config.toml
encoder_activation = "relu"
encoder_kernel_size = 3
fusion_encoder_head_dim = 16
fusion_encoder_parallel_block = false
Rows from block 5 of the image encoder of a small image-text matching model, named by matrix and row number. Rows with one number belong to one channel. Each number is 500 + 50 x the weight over its row's rms, rounded and kept within 0 to 999. All counts start at 0. Numbers have three digits each.
After each channel's rows are labels from the 100 images, of 14848, where the channel reaches its highest value: "colour at peak" is the nearest of a few named colours to the mean colour under the peak. Only what is clearly more common there than usual is listed. The data: rendered made-up planets. In brackets: how many of the 100.
# convs1: 3x3 conv (encoder.blocks.5.convs.1.weight, 64x64x3x3, each kernel summed), inputs 0-63
# convs2: expand pointwise conv (encoder.blocks.5.convs.2.weight, 256x64x1x1, transposed), outputs 0-63

convs1.56:550554519547561529507474549539589581574569563490555512591530512557531472568551509570597555505531550506513507526572503513527575541517541563502531561559537538495583567509586583567540502498543557
convs2.56:407470493492527521485526443476566426396538468507466464410451399583563438443440566455565553512508414481525500473430490493425472475460487530457461457558522510415477536507582463485518504486517446
colour at peak: white (100)

convs1.17:430417497439525496480513426454514522463499432457471423514490515434482501484426468533495439518460492483477430443444532522420505475497476424391479531418409449434538423447531520415527443393497431
convs2.17:522481580472460462569550557579648514497553543557503443552505432376477492562405567541531574517538554425529511446535444471537560559551478514545528478546509529456540520586478561528564555518501414
colour at peak: pink (29)

convs1.16:531568492498513569514464549516550569569607567504522536553525500564504506589501559548549546538492530546540471525599457527531567575468513583518544519568528551582551535502556515542576552512619539
convs2.16:540464449427530423485626449471540499470508486550455459445488513583457540468521534452560625458423439498475492543440505530426463454467444491513465433581524517444428529533570492459531636515490534
colour at peak: white (96)

convs1.31:565579552567534510566514577567548562566571580519591500542573515578549512580489521543545578531558521509501519516568514532502533516535560569507560532576538567506546568500540527560564516490516583
convs2.31:470479506458517489428557473433496482505519485551423436487470485544497475495430536509498541521450440477507563507460477587434514451450452576476463513523432616469430529527595561489503477524544450
colour at peak: white (100)

convs1.3:456444418422542505427442461435541530506501420474430430531449485435422481513438458523515424494415497446450439474450444496460517478418407461465436531454452429467523437474533522446501451428486445
convs2.3:437515459463520552509607550578570475485500598561462473557445451549487501556470545489541506637567554465463557427582573457578566546555555451559471575495532524530472586551463504574555545588566543
colour at peak: brown (38)

convs1.42:417396491412494521481500393455500495489418417511404492503441505399448500448505487498505416509456477491485491501397485496500495499451426414507452493415471453504517420514497509392482506504482402
convs2.42:455512496541494507437559504487460503584625552590504499485483506590516513526507594473488437389584432464440557478570493521444461457510552397459524529589506495483502514429501482557586494571508531
colour at peak: brown (46)

convs1.35:555565542576513531553523561567514524536603581530587515531569537576561533568525493531567592543553524545498504476571526533456557505541561565538561516562558567491546568503518504571490509489538583
convs2.35:510505486451514459436532457499475406469559473513492474425459412548550526416418522516577494485474472491489557502502427485418512461514451516483393507595501559451469543510492577504463530517534466
colour at peak: white (100)

convs1.55:541572558555469499543539548548507514524570576584583517497557542600561557531492560482496584513539565520532535535580532527553464510554567565573553487550520548552474566508496489566563569566523568
convs2.55:430485507458614502444544364485522485444522529542454450528448491505484460464493507457540559530489512521534605476441488545493464450482468538440518457571438608478492498556551584547493563547478506
colour at peak: white (100)

convs1.9:440398436433500476450467411468489486457416431504401483490475459404445463495462491487470411460415496460497470487413437448506486469457424442496476495445468428505512430474478491418437505496462415
convs2.9:430543471481494606415563414563481482493512633569500393486492551476452441508496570572549535535507524428502436487543508511545464474526448436578391574491551461525511553497437585565450478613483449
colour at peak: pink (46)

convs1.30:452458511480526495480546456463538530505453464642484493529476556470473580447486538541521463514474591513610526616459524530629523519463486452592453534462510458536531464516527530458566604554470472
convs2.30:537551430470511475443535450491451484490505396540467407563449560539556390516556395531512569429545539453541510487515424482500528493588470535409464498563473555576388428475469454520561533533518531
colour at peak: blue (67)

convs1.63:542584535558500539500538577529511511596614561519582494517545574581549495566514470528567557595547570504482483495578509523486578514523543592508520530586497537505556555509517516566529502446451568
convs2.63:506444557468533469442523528502529408511557522547453484457451434511576517444363495506610554477509458464553498447468435501497477505507436527457452471484465479470533495505576528528493544459516498
colour at peak: white (100)

convs1.24:543568565569477517547522534557517509531558573619589499502563534566557558542515542498493569514562560535536558563574549528555487534559566563565561489550537573545492562512499496555530557547539561
convs2.24:408510486530596522443569379511482492507497470563413408451488467496505442547444496445483559469478432540561570504504460562526451484446477583522453495568500542498449552484583493541504579543557482
colour at peak: white (100)

convs1.15:565583541555523518539488582548541544539597568498566521550547500575541507593518529544558572512538538502498535554581493495517573567527534572511555521589537580521557568493523542564559525498532578
convs2.15:436474536473510498508539468486509479514526445560421429489391486509532514486444562522513554495508426442515519526416472513489515504516469479498502466497513544449467511516564547532467516537491434
colour at peak: white (100)

convs1.13:569584527542523509530502580555551542550603562512557522552547507571521518587516556539571558483521552514530526566568486520542533532519525583536555525584557564535564564493557541581535553539532567
convs2.13:390501490441492493474543544449559502489505505494400488472424484513519488467448498510539555524458460511539591489396493561466465520542425554461419464496454643507504489505586463482454569571489516
colour at peak: white (100)

convs1.23:546568524546544490526508566535567555540598569544564474561527494577530531576501499552565558479538575487510548553577513509533565523532560588507529558586556547533555563486568572574515513487502576
convs2.23:436534544503552455447533458441488479489518505582362424511485478576513437470453494489562479464521505417473563449465427546546497475447493537443447437517505494493541582471586500516489492483491439
colour at peak: white (100)

convs1.4:563577564572534525547513579568525536552587567485584515518566535569568496594547508531546563536577496513493525492578551545473546529538569556503554520560547557473534562472522526565533492462560574
convs2.4:491479476496539492451546507475495410466465457488458465365511481496567494481446546458488498533476464537545561510529521584460467485489472608465482440565463539423499483525525557506469550548479474
colour at peak: white (100)

convs1.48:563590544551515505538516574546537536561591576548580507523543535586547539545496552517545568496558551516531504546593524540543522499532569573552552511584541558552516564499523515574569554528501573
convs2.48:495549503428553439438504422457495531460519537576454450463495513491497428493460509487578505518523515469505586483512415615464482459499498577501470427596486524461449549550506560521419539516526542
colour at peak: white (100)

convs1.29:555576511533538527517461551533569588572596562442558544579519505571507456568533521551569551507531534512500512519590479521533573547503544566491532563564554556494575559480568563565566503478521559
convs2.29:404487479463512488437606494448536412498488488492432434449434447532493485464441543469526543450513459449509516520466521550427527529515419488489449451491467566416511490507573485472507530527539442
colour at peak: white (100)

convs1.52:507507510514527495519539494509523522513494505675523515508510539507540615479491575499513516513499594552639529582496538536606494517529512494622509513490480509561513505510507509482580633553502510
convs2.52:513624385459572531505531399415357569544471440585536411515453497443463400461469446507486548502482457541494593512515455553517488447584506534456520567467497527507449444492478498500584555532470478
colour at peak: blue (96)

convs1.49:498520450482564550515525553499561556540577480584434546549443529508466519633513571554577510508454596571559520517495435531579579556448441515536496556515450498530590519500563561522512526502566488
convs2.49:592466479449482495471493453452461552525401530507512553471395546494586408421580488366455416475480461503533503428495437535517472513501486431474445466500425533513549375408455495395448514419376468
colour at peak: grey (50)

convs1.26:547561583589543497548544545570535560552552568487596504529581519563579490522541488523538575532562472531470521441557553573466528492566581538477559537546531538440538571526539541542541461473540577
convs2.26:502455485445526481403467460492538402450499463507510501400502503547596520415509518484538450515490448571542534483476451551458471498400480594489424514559435517359462527536550575508456493537471481
colour at peak: white (100)

convs1.43:534527592552489495580559527560464495509590577439546496459547538527554551489503539471411558535568490557460507452547587588505403506537586508459588470490498577437437559527473472505541437499489535
convs2.43:589502424507535500455504521467539523500486566454543564519566442498532501426587556428491554504430459560512521434616536560507414496489409561476474500479514484430493532459547526562495507510443465
colour at peak: white (90)

convs1.61:542567567562519528562531559571509505546586576514568436518558550583576533526457442511537554541559462530468486418557551560427514453550569555469543521564501553479533558500523523562523455439450571
convs2.61:498490510450546453438527497441487450482534476529448511463499490483589447430505517459517486551485518495579541494509460560435445531431414529491502526557525458416472543532535585543460530534534484
colour at peak: white (100)

convs1.62:566548555553471532564564544537521536550612613542613512509558529571531543554499528494500589514543550548538515492556547576518485525532573563516556500554539560541533573520488498544544499507568580
convs2.62:502453412482565446435544431501479421437558486493507498416507499520542470409456520461527549462416443547611514439485446560399469477450423515473446439567496489412455534544515562521474526545495474
colour at peak: white (100)

convs1.25:484491499519435601486591552504482436480493509468484437432518578500549540484403432473454461578491471499466441454525559611452436428537542537443506488491488471589434497523489463485414450418411505
convs2.25:502473569418417440512499536579582503470448475477573503475424452398521565505455490515575508418585524400482449492425463483465471493546442439515480434487586497468549525432437491445613480436569361
colour at peak: white (78)

convs1.60:548565559575529529530545566566539537547546593562593486525560547588569548560488506527530577525569550508529510529574546545527540512551572573543553513561535549534551561513530517564535540533515574
convs2.60:486525542459533501407515521460491447468488461558418463439461449570519474473465555540539540508440445550578575479449472517497502449478455584472464428596455587466438510552562578563446519585508498
colour at peak: white (100)

convs1.33:562575526560532537518490571543547550575582586493577524554545507590528480564529499550590571521539506505511496510592493520493557540518555577503534532570543563514562577527543536573562511473526588
convs2.33:449456511512561442425496444482550413464553493547503463445444421521515486487448547438534488491479508487545554476476445491458515531460497559481441509573507507404458555535573545578480545567514521
colour at peak: white (100)

convs1.19:561573556562456517563508555563489507529577565553571508488566516570552544576484569478501565502532561529536561546568506518550505556544558576551575474560536565572500574487467478560543564534545565
convs2.19:438517520450552473497575422494478436436506496502401493492394455584485433426457548504535518449470469528559569547437431544492514494525479513505499464575501646480498502511612537518451505584491456
colour at peak: white (100)

convs1.11:555564548597535508524529546573548534599552576519597485543572507581582490518504463530546591516567482485518492474557540530481552457559578532513547538550520535490537568531538538575579516476489585
convs2.11:452511464465542472455528493483495401415540507546469511401548497509558523449511543532570480547453434530554551446464422576484465521498449565477431507512469504450441559539546513595483478553484502
colour at peak: white (100)

convs1.47:556579558569510473547514568554536538584578598506611494514560491573576477563510496522549568498558466500495504500581538548499530526547568572489557515579536551487515583494507514573538500458531586
convs2.47:442495508418493466456524476466492436437471496514443487445516486545538465500489506479511463511466499546511573453429481553417526525479484558494454466549470566377430536547522576560429511540519506
colour at peak: white (100)